{"horizontal_flip": true, "isotropic": true, "inner_norm": false, "conv_stem": false, "kernel_size": 5, "label_smoothing": 0.2, "lr": 0.00095, "beta3": 0.999, "grad_clip": 5.0, "ema_decay": 0.995, "steps": 27100, "batch_size": 384, "lr_schedule": "cosine", "final_lr_fraction": 0.1, "weight_decay": 0.05}
Rows from block 4 of a small image classifier, named by matrix and row number. Rows with one number belong to one neuron. Each number is 200 + 20 x the weight over its row's rms, rounded and kept within 0 to 999. All counts start at 0. After the name is the row's rms in percent of the matrix's.
After each neuron's rows are labels from the 100 images, of 14848, where the neuron reaches its highest value: "colour at peak" is the nearest of a few named colours to the mean colour under the peak; "responds to" is what is common among them. Only what is clearly more common there than usual is listed. The data: views of escape-time and Newton fractals. In brackets: how many of the 100, against the usual share in percent.
# fc1: MLP up (model.blocks.4.mlp.fc1.weight, 768x128), inputs 0-127
# fc2: MLP down (model.blocks.4.mlp.fc2.weight, 128x768, transposed), outputs 0-127

fc1.652,104,219,186,228,183,154,168,180,201,186,185,203,185,205,217,221,184,181,208,204,201,174,216,197,194,225,187,219,185,177,246,199,213,188,137,196,181,179,219,212,210,198,221,178,193,216,207,192,214,184,204,195,176,174,211,226,208,217,160,209,245,193,182,221,211,197,183,211,181,178,169,218,206,205,222,219,225,233,177,229,160,215,208,196,226,217,187,192,186,203,213,194,236,210,154,207,153,177,214,196,211,215,188,197,257,189,189,211,221,221,210,204,185,190,192,194,209,195,214,214,184,190,214,175,212,212,203,215,199
fc2.652,102,224,182,195,214,183,201,209,215,178,212,187,230,184,179,173,189,215,216,175,190,198,170,190,176,196,229,187,222,190,194,184,189,172,198,198,194,198,196,221,194,209,186,229,192,219,185,202,195,152,209,174,208,217,175,218,237,208,221,181,196,214,194,196,204,179,209,193,174,221,200,170,207,210,201,202,236,196,192,232,179,206,196,221,180,195,204,182,155,194,179,234,162,183,189,213,222,185,193,194,205,186,214,222,217,191,172,208,153,196,191,178,275,189,187,210,196,221,217,258,157,194,213,200,217,210,186,183,214
colour at peak: black (72 vs 26.9)
responds to: dark (59 vs 14.4)

fc1.351,102,211,207,213,202,219,227,170,190,201,224,213,192,186,210,223,172,183,193,196,203,206,204,195,189,174,202,219,184,151,193,206,219,190,207,171,193,207,196,194,178,206,199,200,216,180,212,202,179,161,170,205,196,200,218,210,224,206,183,194,182,210,231,183,212,255,245,181,193,201,232,213,210,205,181,203,200,175,232,174,202,203,211,201,199,209,218,171,215,221,235,175,202,178,181,187,179,195,221,197,215,226,169,200,229,206,159,214,218,211,205,204,243,203,189,174,210,144,181,235,229,204,198,179,168,157,204,167,196
fc2.351,099,168,198,185,233,217,206,205,217,205,180,208,182,215,248,197,215,206,224,190,212,182,186,201,217,231,196,213,228,199,200,184,218,186,204,201,211,183,176,209,178,219,209,225,194,166,227,170,194,219,212,194,207,207,151,185,182,163,193,157,179,183,211,187,219,187,220,186,183,188,187,193,170,187,168,211,195,210,222,214,190,193,231,175,232,183,173,188,185,197,217,197,209,201,198,186,186,214,202,192,187,221,188,153,239,206,221,176,220,189,229,187,262,204,177,189,216,182,213,178,202,194,182,234,207,186,181,184,159
colour at peak: blue (25 vs 5.7)
responds to: cubic Julia set (32 vs 11.1); cool (32 vs 14)

fc1.548,094,226,195,232,153,194,224,188,198,200,181,208,216,183,186,221,197,223,219,185,192,167,234,216,199,209,217,186,188,208,201,202,192,205,185,196,178,218,217,219,210,167,191,174,219,246,199,197,185,191,156,211,225,199,199,228,222,192,227,185,244,193,184,232,228,204,214,227,172,200,194,188,142,197,202,196,209,201,171,192,190,178,219,213,169,230,206,223,191,190,181,191,176,223,207,215,195,188,217,215,194,201,171,158,178,230,163,205,186,201,195,221,228,179,198,200,222,232,215,198,236,190,211,216,187,163,201,195,203
fc2.548,089,195,212,204,211,194,192,208,205,180,189,182,180,227,192,209,206,189,227,180,216,175,225,227,202,215,236,200,178,183,164,212,211,197,195,210,224,195,227,210,209,237,188,198,195,173,207,209,184,190,198,201,170,170,193,202,231,204,208,188,222,227,186,196,232,210,186,217,181,206,201,198,185,211,171,219,173,236,158,196,185,173,176,195,229,232,223,233,218,160,192,158,197,164,196,197,182,210,176,197,205,176,215,191,186,171,174,179,225,253,194,157,212,176,203,222,213,187,215,173,203,237,218,193,196,180,221,184,192
colour at peak: pink (38 vs 8.2)
responds to: pastel (43 vs 14.2)

fc1.39,096,188,223,194,170,206,178,210,205,189,170,203,178,214,210,185,180,225,201,179,197,250,167,194,221,225,174,209,184,151,208,237,187,184,199,186,221,196,222,172,193,190,205,204,260,198,186,227,205,203,193,189,199,198,204,201,188,212,203,231,239,172,219,231,231,194,237,185,185,204,191,179,187,203,224,221,220,187,176,190,161,212,199,178,195,236,217,191,203,184,217,208,175,223,193,189,179,196,229,222,218,231,219,206,204,203,210,222,198,191,178,202,241,222,179,165,214,206,200,203,166,177,181,222,203,190,224,205,199
fc2.39,093,212,210,182,198,196,237,205,184,205,219,195,211,207,192,214,205,169,200,186,229,166,185,205,219,210,188,175,195,189,195,211,193,226,179,170,180,190,200,177,219,131,192,184,211,226,213,228,167,200,169,209,181,186,201,165,222,194,185,214,197,199,177,202,217,209,189,134,215,202,203,198,199,190,227,191,180,215,193,175,212,217,203,240,184,212,205,204,262,205,209,225,215,232,202,207,207,200,161,204,163,170,180,183,212,197,194,180,194,190,198,171,248,195,190,168,208,187,199,190,191,183,190,211,201,210,198,216,171
colour at peak: grey (37 vs 16)
responds to: grey (42 vs 14.3)

fc1.622,098,227,190,194,209,208,212,201,229,201,198,204,158,148,197,214,196,194,169,204,221,199,183,199,192,229,203,210,200,141,184,223,208,207,205,208,209,219,199,189,216,205,223,179,223,196,204,216,168,222,205,205,212,190,230,217,231,206,188,197,188,211,208,203,215,179,213,185,212,192,166,128,208,158,217,211,194,203,298,221,206,210,185,187,200,209,217,200,196,184,205,201,194,207,216,212,181,205,203,204,201,215,162,217,217,215,187,205,201,205,197,191,193,210,202,187,204,189,212,188,213,193,230,190,145,203,196,208,184
fc2.622,105,191,187,216,213,236,235,202,180,195,218,185,193,235,216,148,206,164,172,198,211,181,222,189,206,214,206,193,183,213,172,208,211,183,170,223,214,170,188,217,203,193,214,164,202,184,178,209,260,228,179,186,193,208,213,176,178,222,183,206,221,232,198,184,179,229,220,186,205,212,183,186,217,181,189,187,211,193,219,179,158,215,187,209,202,191,184,169,209,224,216,218,232,214,220,201,173,184,189,203,247,202,202,187,206,220,246,200,208,209,194,202,200,209,182,206,182,201,215,195,218,192,234,201,171,195,166,243,200
colour at peak: blue (37 vs 5.7)
responds to: cool (72 vs 14); burning ship (29 vs 9)

fc1.17,102,210,195,218,191,179,184,161,192,201,184,203,163,204,207,203,198,208,214,201,164,182,208,208,221,230,202,192,195,197,192,202,200,178,177,190,181,205,189,200,192,192,230,166,194,169,202,210,182,190,231,170,192,200,207,223,197,236,160,224,225,166,213,208,205,195,204,246,216,185,206,174,190,186,235,205,244,207,233,202,204,238,183,199,204,209,217,218,190,201,185,177,212,183,207,218,200,186,210,209,219,215,193,232,223,194,205,226,174,187,203,188,210,233,163,216,183,175,201,115,197,223,193,177,194,200,222,223,219
fc2.17,103,261,159,178,195,188,193,187,195,188,206,185,229,219,200,185,201,204,198,222,202,204,173,168,230,169,180,204,154,180,205,212,232,172,201,239,184,218,194,226,168,187,192,185,195,168,214,204,209,209,234,175,183,221,213,200,196,233,191,190,208,195,217,175,210,206,175,212,181,189,176,228,214,220,205,211,219,215,218,185,202,207,151,227,209,170,171,210,203,236,212,188,202,194,204,183,173,174,175,200,210,215,176,184,195,226,197,192,185,179,228,216,214,242,230,194,184,173,195,211,193,215,181,222,191,206,182,200,179
colour at peak: blue (35 vs 5.7)
responds to: cool (59 vs 14)

fc1.338,093,209,217,197,206,184,185,231,202,158,206,206,204,200,214,219,211,227,182,202,194,207,211,176,206,205,168,188,189,182,178,200,208,214,168,205,218,220,210,178,162,159,190,193,196,177,207,205,204,166,187,189,169,197,222,243,220,190,230,229,174,155,212,204,186,200,221,172,224,190,182,199,192,189,197,211,198,234,186,203,210,222,162,190,194,187,188,211,217,214,181,194,196,201,210,195,192,199,239,214,219,262,187,205,233,209,189,225,187,183,204,205,165,225,204,161,193,193,235,207,224,163,177,186,226,230,225,210,181
fc2.338,092,216,185,203,209,180,177,232,225,195,198,187,218,188,185,196,140,209,204,201,169,201,200,160,187,202,168,209,214,218,207,240,190,204,213,186,222,206,215,207,187,225,182,194,217,209,199,217,215,190,213,199,181,176,192,213,202,195,204,214,182,215,218,194,240,201,210,206,214,212,208,205,210,167,204,246,197,173,203,218,195,192,218,193,231,189,235,228,231,220,172,190,193,231,211,208,234,228,206,168,191,180,247,219,210,180,177,244,223,224,203,201,188,182,202,213,154,191,217,210,200,209,212,238,226,173,195,169,181
colour at peak: black (63 vs 26.9)
responds to: grey (44 vs 14.3)

fc1.119,103,217,198,178,236,204,171,215,181,192,200,215,189,238,193,200,233,190,170,194,205,200,180,217,194,194,217,218,218,179,211,213,165,182,187,187,184,183,175,237,222,192,211,157,194,172,172,162,185,191,195,188,210,179,233,201,237,224,161,182,218,186,209,195,168,228,258,189,196,185,202,197,191,176,180,214,214,195,218,187,180,209,262,225,182,188,231,183,215,201,197,217,210,190,201,189,196,184,231,218,182,220,192,190,211,216,236,196,209,187,207,223,190,193,194,198,236,175,205,167,203,209,207,203,195,171,215,199,196
fc2.119,097,199,192,169,194,189,232,192,213,183,195,219,207,251,240,189,228,158,167,184,200,204,215,214,214,193,194,200,218,167,217,197,182,198,199,199,187,183,185,192,218,214,173,219,221,233,220,181,219,212,185,212,158,182,205,215,192,183,202,176,207,187,190,193,203,196,220,162,201,194,192,212,222,209,192,231,178,188,197,190,195,166,215,210,180,179,197,153,184,257,214,233,206,227,213,210,186,190,212,185,207,200,193,176,200,192,197,173,217,235,237,186,188,204,205,186,224,175,194,240,180,207,197,252,214,214,213,200,232
colour at peak: pink (27 vs 8.2)
responds to: pastel (48 vs 14.2); sine Julia set (34 vs 10.2)

fc1.671,083,195,230,178,197,227,215,242,219,198,195,231,203,207,176,151,218,221,205,232,212,214,234,211,203,229,227,222,192,178,197,168,180,198,179,185,195,256,201,182,202,172,210,203,203,194,196,209,210,172,185,188,209,199,235,213,187,245,228,225,228,184,212,224,210,227,219,163,219,205,158,217,148,194,178,220,234,200,193,232,209,212,179,201,231,215,209,212,186,197,214,188,179,205,196,219,206,193,201,234,214,202,191,197,199,188,183,209,189,194,198,223,205,209,208,157,195,191,192,205,213,196,202,185,220,220,204,192,164
fc2.671,088,206,241,184,170,189,219,200,190,194,180,207,205,189,173,216,223,197,203,221,190,219,196,193,208,223,249,191,202,229,206,154,175,201,204,199,222,218,226,209,223,233,209,201,200,211,225,187,196,189,233,251,221,174,178,192,244,197,224,212,170,176,248,228,246,146,192,199,202,184,191,195,198,191,213,183,241,203,190,206,213,158,189,178,217,217,198,191,214,198,168,192,179,186,221,207,219,218,193,210,198,200,201,197,192,168,186,195,179,218,168,216,209,206,195,199,218,188,207,211,176,194,180,184,217,217,206,187,210
colour at peak: brown (59 vs 25.4)
responds to: grey (51 vs 14.3); earthy (38 vs 14.2)

fc1.729,112,236,191,214,148,203,183,196,205,190,215,190,204,214,199,256,205,201,214,191,198,187,196,169,208,240,179,202,198,221,166,206,228,177,173,201,229,213,195,215,227,183,198,202,229,194,207,201,210,177,201,208,189,206,202,210,221,199,202,236,184,218,175,208,167,199,206,187,202,201,216,257,188,247,236,205,216,196,152,203,224,208,232,193,203,193,196,199,197,176,177,191,222,195,204,212,204,187,214,178,158,186,204,201,176,208,186,183,182,194,194,195,196,189,195,179,224,186,181,211,179,139,192,190,205,213,158,172,184
fc2.729,117,192,191,182,226,211,204,220,219,223,211,195,233,228,193,215,192,209,179,170,184,161,233,184,219,171,159,207,198,197,199,221,222,198,211,205,201,236,186,169,209,172,188,199,189,196,210,182,172,218,191,163,195,211,203,178,204,207,170,187,249,200,175,211,164,211,216,205,208,198,235,221,191,222,224,190,182,177,209,189,188,223,210,204,174,210,195,170,219,174,202,185,204,210,178,260,176,198,217,222,226,176,193,171,210,214,189,179,210,215,212,206,180,204,200,195,207,209,195,186,162,185,216,193,206,196,134,194,223
colour at peak: pink (48 vs 8.2)
responds to: pastel (56 vs 14.2); warm (38 vs 14.4)

fc1.600,099,209,162,222,187,169,194,241,194,198,182,179,205,169,210,190,194,219,223,179,223,205,279,187,197,219,216,210,208,190,189,172,186,224,210,199,200,200,220,187,214,214,206,197,210,209,194,200,189,184,191,224,185,173,200,208,208,208,180,212,215,206,183,206,214,162,198,208,157,227,183,246,147,217,210,208,206,182,242,227,208,206,228,237,208,210,207,207,218,207,227,193,188,208,178,181,185,184,192,183,201,217,202,180,186,223,160,210,179,204,162,191,212,226,179,180,180,189,221,182,213,198,202,189,213,227,197,215,168
fc2.600,101,196,226,220,195,213,213,207,217,213,211,201,221,189,222,194,194,185,159,202,193,220,197,220,223,250,240,176,188,221,198,175,197,175,206,180,205,188,242,229,232,209,201,231,208,187,174,196,202,192,195,184,192,237,205,198,201,178,217,185,191,219,202,196,214,155,164,179,209,212,195,190,182,188,203,230,216,196,166,226,224,177,187,164,205,173,193,189,223,212,186,178,204,216,202,169,239,196,157,213,237,183,208,228,174,149,172,207,209,211,187,188,188,198,190,203,215,186,195,162,217,200,187,212,192,178,222,182,189
colour at peak: green (37 vs 4.4)
responds to: vivid (98 vs 14.4)

fc1.223,091,226,195,206,203,148,186,208,195,194,244,198,218,207,212,184,216,186,233,208,217,205,206,194,213,230,164,193,181,168,156,173,206,151,209,237,212,211,230,235,205,189,162,204,198,206,218,198,214,163,223,195,215,213,202,225,183,224,204,192,191,166,197,215,211,199,199,177,192,193,192,273,177,218,201,209,213,196,178,227,213,212,244,187,215,194,202,206,207,205,178,180,192,224,165,211,205,191,222,211,208,205,204,156,175,209,207,189,172,173,183,202,210,211,198,196,192,229,190,220,202,190,197,191,210,202,210,187,171
fc2.223,092,188,210,208,194,240,234,241,203,202,211,209,201,195,211,148,210,186,178,210,189,189,213,190,223,188,224,175,194,249,195,218,188,191,204,212,179,195,192,209,216,180,211,204,170,182,193,192,215,212,192,192,220,184,173,182,164,196,177,213,235,223,178,181,209,198,216,221,221,171,179,258,214,233,218,207,205,202,190,217,207,233,212,180,174,210,181,178,233,198,187,164,190,187,232,210,219,198,222,204,215,181,184,204,209,197,254,168,236,190,190,191,203,219,221,165,216,197,204,185,213,197,226,203,204,196,164,196,189
colour at peak: grey (47 vs 16)
responds to: earthy (71 vs 14.2)

fc1.471,104,233,172,217,181,202,198,180,193,200,188,190,166,181,204,298,188,195,197,202,203,199,201,182,199,191,162,195,210,232,193,197,185,213,203,204,184,192,198,193,239,196,222,155,217,209,191,197,148,255,212,201,162,193,185,195,207,192,174,211,191,221,198,212,221,186,230,206,203,189,185,188,218,241,192,207,199,192,248,211,199,196,215,202,191,198,185,183,197,204,193,206,149,182,206,183,141,198,194,194,205,195,206,206,226,215,195,205,205,188,188,202,187,219,194,183,201,198,200,185,192,192,198,205,163,198,198,201,216
fc2.471,106,192,206,163,174,196,230,189,200,201,208,197,161,222,188,261,216,226,176,246,191,206,169,198,226,215,204,218,191,244,234,179,201,194,220,202,214,210,210,191,178,210,220,183,219,181,202,211,225,249,196,204,188,198,183,197,209,210,169,202,180,161,215,192,219,179,206,189,212,210,199,193,239,213,203,193,200,179,197,201,223,194,224,193,212,208,178,189,201,222,191,207,142,210,177,209,194,209,194,212,181,206,206,190,151,193,228,204,216,191,196,191,202,210,221,178,229,175,208,207,198,192,215,153,185,162,182,192,232
colour at peak: black (69 vs 26.9)
responds to: dark (45 vs 14.4); vivid (35 vs 14.4)

fc1.496,103,207,232,212,199,185,208,220,214,212,180,180,209,198,147,199,214,204,196,193,207,220,223,180,166,193,207,194,188,195,222,201,164,205,201,202,228,216,169,197,179,190,213,195,221,174,207,203,209,181,188,162,196,188,215,231,210,228,177,197,228,184,210,235,226,204,202,188,182,174,190,194,212,187,219,183,246,148,188,202,222,189,191,187,161,197,203,181,193,192,197,187,181,227,219,177,184,202,233,200,217,217,198,210,216,196,188,186,197,220,180,148,185,254,163,200,238,215,215,188,225,191,223,159,202,220,199,192,185
fc2.496,100,162,202,189,233,192,200,169,214,192,179,171,203,190,226,226,192,190,194,156,211,196,189,205,250,211,160,236,241,213,185,219,198,221,200,226,195,168,199,207,228,216,185,190,204,186,196,218,200,197,175,210,188,214,211,213,197,187,202,205,191,186,205,227,187,190,188,163,182,201,201,233,206,187,227,177,209,206,188,197,204,186,213,206,190,236,202,136,166,215,184,206,207,228,215,203,212,198,204,204,174,154,194,180,198,202,199,189,188,230,183,162,186,222,209,178,226,217,196,226,192,185,186,182,223,212,174,162,169
colour at peak: grey (42 vs 16)
responds to: grey (40 vs 14.3); Julia set (28 vs 9.9)

fc1.360,099,210,237,203,165,199,204,187,203,204,194,190,204,224,198,193,209,212,199,197,202,158,218,226,179,230,223,201,218,189,184,174,212,158,166,191,157,234,251,225,198,201,201,182,227,225,199,198,190,176,196,229,210,174,204,197,195,203,238,209,214,200,215,217,201,216,236,215,190,179,199,213,214,192,141,192,227,231,210,231,189,186,194,200,167,168,195,185,202,199,205,203,199,185,206,202,201,230,224,220,223,206,209,183,183,212,258,149,180,199,231,179,185,184,196,204,211,208,213,194,209,176,194,184,183,193,199,196,210
fc2.360,097,213,225,222,191,205,192,205,197,180,142,209,208,170,212,184,205,213,212,202,193,201,220,255,218,201,225,211,212,198,200,186,191,208,169,198,182,204,184,232,192,183,213,221,196,209,205,197,209,175,238,227,236,173,191,197,198,167,199,195,192,189,205,181,175,208,167,159,188,235,219,225,159,210,223,192,175,178,195,166,226,180,218,187,231,192,218,166,183,241,230,151,202,166,214,225,212,216,209,213,203,161,199,214,199,180,196,214,217,186,199,213,197,212,205,191,217,193,185,185,166,212,204,201,194,173,214,201,207
colour at peak: grey (35 vs 16)
responds to: Newton basins of three roots (63 vs 11.1); grey (35 vs 14.3)

fc1.125,096,221,196,177,210,210,232,213,190,197,195,226,204,232,189,176,201,211,213,179,201,192,216,165,179,210,170,210,197,170,235,194,206,199,164,206,185,234,185,213,207,186,210,229,227,183,181,203,186,201,206,216,206,150,213,196,223,196,189,201,219,233,232,207,222,162,209,172,210,174,201,179,195,204,193,174,237,199,209,220,216,213,205,178,147,220,202,211,215,171,234,231,210,210,212,214,187,208,229,210,176,221,200,196,185,238,242,205,206,202,219,192,156,201,191,206,185,191,213,224,212,197,233,175,173,172,176,206,182
fc2.125,085,221,209,198,196,191,203,196,257,205,198,226,208,220,192,187,199,218,199,181,217,198,189,249,205,216,182,199,189,195,198,218,184,192,185,208,194,210,217,193,185,193,195,247,209,218,216,190,191,207,204,191,286,219,196,175,195,176,171,204,215,199,200,204,167,207,202,216,214,227,175,214,171,236,226,192,247,225,222,202,208,219,195,227,203,179,181,165,198,180,214,200,204,211,169,239,197,226,186,210,188,167,177,193,200,239,173,185,198,212,207,197,227,199,193,204,198,183,193,187,203,197,195,192,166,166,221,209,166
colour at peak: black (60 vs 26.9)
responds to: tricorn (33 vs 11.1); grey (33 vs 14.3)

fc1.603,097,202,199,218,219,212,190,226,200,200,196,164,179,165,194,211,223,225,209,217,184,212,242,200,151,204,193,188,201,165,168,167,197,196,167,168,206,264,218,211,228,201,211,210,205,224,190,198,198,222,193,242,181,185,200,195,208,216,228,241,197,202,197,231,223,233,207,223,203,184,184,230,166,189,203,201,220,176,235,228,204,209,210,180,229,215,218,180,209,173,209,203,214,197,188,185,193,198,223,211,198,204,205,187,177,191,181,214,200,211,236,164,206,193,160,216,200,169,199,190,197,203,179,186,197,213,216,193,168
fc2.603,098,179,205,230,190,178,227,229,200,211,215,187,190,166,188,208,150,193,184,205,198,201,190,200,225,210,266,206,196,190,203,171,193,210,201,213,186,185,238,214,201,197,197,231,206,200,184,228,143,170,186,209,212,215,172,245,202,159,231,207,193,186,212,205,217,184,204,216,215,186,185,181,190,202,228,190,198,194,180,201,212,186,218,211,190,195,184,206,185,173,217,205,221,204,234,193,234,187,181,224,197,190,218,201,203,176,180,190,247,189,191,191,223,225,171,176,207,176,174,210,224,187,178,195,226,215,243,206,207
colour at peak: green (31 vs 4.4)
responds to: vivid (87 vs 14.4)

fc1.322,096,207,187,212,180,182,208,171,207,190,179,210,220,232,216,197,205,198,202,209,210,196,202,206,204,234,163,201,185,216,172,178,182,161,186,182,176,206,189,185,192,152,213,231,198,218,176,191,217,153,194,193,212,161,199,205,198,215,191,222,179,189,178,207,195,179,227,132,201,188,237,228,157,272,204,210,197,207,163,240,220,219,212,214,222,187,216,210,213,158,195,188,202,216,196,204,211,193,206,190,220,199,201,207,218,214,201,182,196,210,192,202,195,180,196,221,190,205,221,178,195,212,198,177,224,209,213,211,220
fc2.322,085,167,176,206,191,238,213,179,156,204,179,196,182,245,218,194,222,202,181,221,195,186,205,167,229,218,186,211,153,213,204,210,205,213,195,186,221,195,170,180,181,219,236,204,190,181,166,219,236,210,203,197,158,231,223,202,189,178,179,214,227,193,204,167,216,221,229,189,189,192,210,161,205,203,201,179,185,196,213,184,194,222,220,200,176,212,201,186,172,210,196,182,192,237,212,209,187,208,214,194,207,215,212,179,175,229,222,193,216,180,249,234,170,192,208,204,208,175,228,215,192,196,191,211,192,208,179,235,191
colour at peak: brown (66 vs 25.4)
responds to: earthy (73 vs 14.2)

fc1.672,107,204,201,189,209,206,219,206,180,182,156,192,183,224,179,215,208,185,229,239,216,205,189,221,169,224,215,197,175,156,198,198,201,203,223,193,228,166,222,175,213,177,184,210,222,224,175,211,204,219,207,195,180,180,190,225,182,239,184,184,227,201,204,210,189,191,175,197,187,196,183,197,190,220,175,201,195,266,213,181,196,222,192,208,216,204,223,222,162,204,187,203,208,181,180,203,175,166,211,181,217,219,202,179,220,215,223,211,179,217,241,163,169,218,203,213,226,183,205,198,173,172,220,195,200,200,227,179,166
fc2.672,122,183,177,194,195,187,186,192,212,190,232,183,194,160,173,217,205,178,188,198,212,214,169,225,181,192,179,194,218,202,190,216,174,178,216,239,209,217,180,231,194,178,202,180,202,170,180,221,219,177,228,217,217,235,203,204,196,153,186,189,183,218,196,237,154,211,200,210,162,195,225,225,231,204,189,200,184,227,199,213,187,203,192,185,190,182,199,227,230,226,212,203,189,201,169,160,197,208,204,200,194,206,196,221,176,173,185,190,188,220,193,231,186,144,176,212,174,224,225,204,171,202,186,204,228,228,193,198,189
colour at peak: black (61 vs 26.9)
responds to: quartic Julia set (44 vs 11.2)

fc1.438,092,222,225,223,194,196,185,218,191,230,208,216,191,219,199,248,222,238,197,196,185,202,210,190,210,228,157,191,215,220,189,201,179,225,194,181,207,231,189,169,235,195,197,178,218,200,193,209,160,236,202,230,179,230,224,212,242,197,196,206,211,178,224,195,233,193,216,206,220,176,163,173,229,196,215,184,191,195,229,204,188,226,187,215,225,204,181,214,214,201,192,207,186,190,205,201,182,195,209,215,262,213,185,196,195,235,211,204,189,225,176,195,209,232,187,181,192,215,214,154,200,195,199,195,209,216,219,198,159
fc2.438,095,212,214,209,208,180,233,209,212,205,219,187,156,196,176,200,219,163,187,215,170,209,175,173,219,202,220,226,180,248,172,204,229,162,159,211,189,191,200,262,194,198,206,193,209,182,209,222,229,256,202,216,204,204,199,227,204,179,213,231,205,191,195,181,217,197,179,173,208,205,177,188,227,202,220,188,229,189,198,211,204,187,175,170,202,215,183,231,171,198,174,220,181,173,189,212,182,219,189,171,220,188,233,194,199,208,211,210,215,184,217,162,180,223,218,193,226,209,194,202,181,212,205,208,204,179,197,192,199
colour at peak: pink (33 vs 8.2)
responds to: pastel (56 vs 14.2)

fc1.464,105,210,190,173,221,204,192,209,212,212,185,217,195,203,219,184,179,191,200,206,169,224,204,200,213,218,206,193,181,169,184,235,174,200,200,159,189,214,204,198,210,182,201,180,237,191,185,236,197,205,215,206,189,176,192,230,193,216,199,228,173,185,197,234,257,169,212,187,194,175,214,152,173,179,219,219,223,229,238,214,217,257,210,183,231,201,222,213,228,156,188,199,192,219,185,188,193,183,185,230,162,221,188,183,231,188,191,201,190,216,206,187,214,220,191,193,203,181,206,182,224,213,210,221,181,207,196,177,192
fc2.464,118,228,190,220,200,202,207,187,216,205,204,203,220,205,188,198,236,180,219,187,180,132,205,203,217,177,190,205,191,219,211,233,181,221,180,191,185,203,172,181,167,208,183,160,195,167,221,197,187,209,206,175,193,199,195,185,167,184,183,193,200,182,175,173,243,240,180,202,170,222,208,225,204,249,175,220,193,180,216,195,182,208,190,217,185,208,203,221,204,178,230,204,205,216,184,214,163,209,187,210,200,209,186,176,248,227,194,165,201,173,202,199,216,182,195,215,196,179,215,170,208,177,199,184,200,179,162,207,223
colour at peak: blue (28 vs 5.7)
responds to: cool (64 vs 14)

fc1.13,095,176,219,203,211,212,212,216,197,197,235,215,205,233,192,174,185,225,197,186,220,196,226,235,203,202,195,227,163,184,210,233,191,208,192,176,201,195,197,154,237,185,224,202,237,229,199,202,214,184,212,208,197,195,212,211,191,212,192,225,210,192,191,217,239,231,197,188,182,186,182,165,177,187,205,190,176,233,202,231,210,216,196,176,181,188,207,186,250,207,213,225,225,185,178,225,159,203,195,242,221,227,195,208,224,186,216,175,203,213,196,183,240,208,177,192,214,187,206,155,189,178,222,173,211,183,198,176,201
fc2.13,100,203,194,206,202,181,227,169,208,221,176,207,249,239,167,201,212,172,205,181,206,163,231,188,224,183,181,190,191,201,222,205,233,216,189,220,169,229,196,195,153,198,185,189,183,196,219,202,196,197,224,188,220,205,201,183,184,170,195,180,189,184,190,201,216,224,215,215,188,201,188,195,178,218,158,202,140,189,214,191,180,204,215,205,182,184,192,213,212,213,190,175,169,233,161,232,177,182,196,216,189,193,196,187,226,222,211,185,211,210,235,212,209,182,203,215,183,225,162,183,154,196,189,191,224,183,190,217,201
colour at peak: grey (39 vs 16)
responds to: grey (70 vs 14.3); Mandelbrot set (30 vs 12.1)

fc1.663,095,215,181,192,190,235,225,200,178,203,211,193,208,207,186,206,185,155,217,221,173,197,236,201,171,184,192,220,195,198,192,206,193,190,202,156,204,211,209,220,204,197,248,228,204,183,251,206,184,206,163,195,202,213,186,203,206,221,215,203,210,171,200,166,200,199,215,197,207,173,211,200,200,187,211,233,225,203,215,200,147,180,193,230,213,229,185,200,238,215,229,196,194,196,227,227,195,189,226,210,167,227,213,189,199,226,182,218,181,192,217,211,193,195,203,194,184,160,213,174,196,154,214,145,197,229,210,201,196
fc2.663,102,207,200,204,242,161,202,251,198,194,167,195,198,156,200,198,206,205,251,190,174,217,188,215,192,214,229,218,211,207,174,218,205,236,210,207,209,203,188,212,158,209,218,195,181,203,196,179,229,189,226,253,183,215,179,199,190,191,211,199,206,197,223,216,216,185,177,217,176,168,190,221,169,160,153,200,177,185,180,190,217,208,180,211,213,193,215,196,184,223,173,184,207,171,186,200,180,164,190,202,201,202,174,204,205,188,194,192,191,198,168,188,207,181,212,201,192,196,202,179,193,176,179,169,197,154,199,187,232
colour at peak: black (58 vs 26.9)
responds to: Mandelbrot set (35 vs 12.1)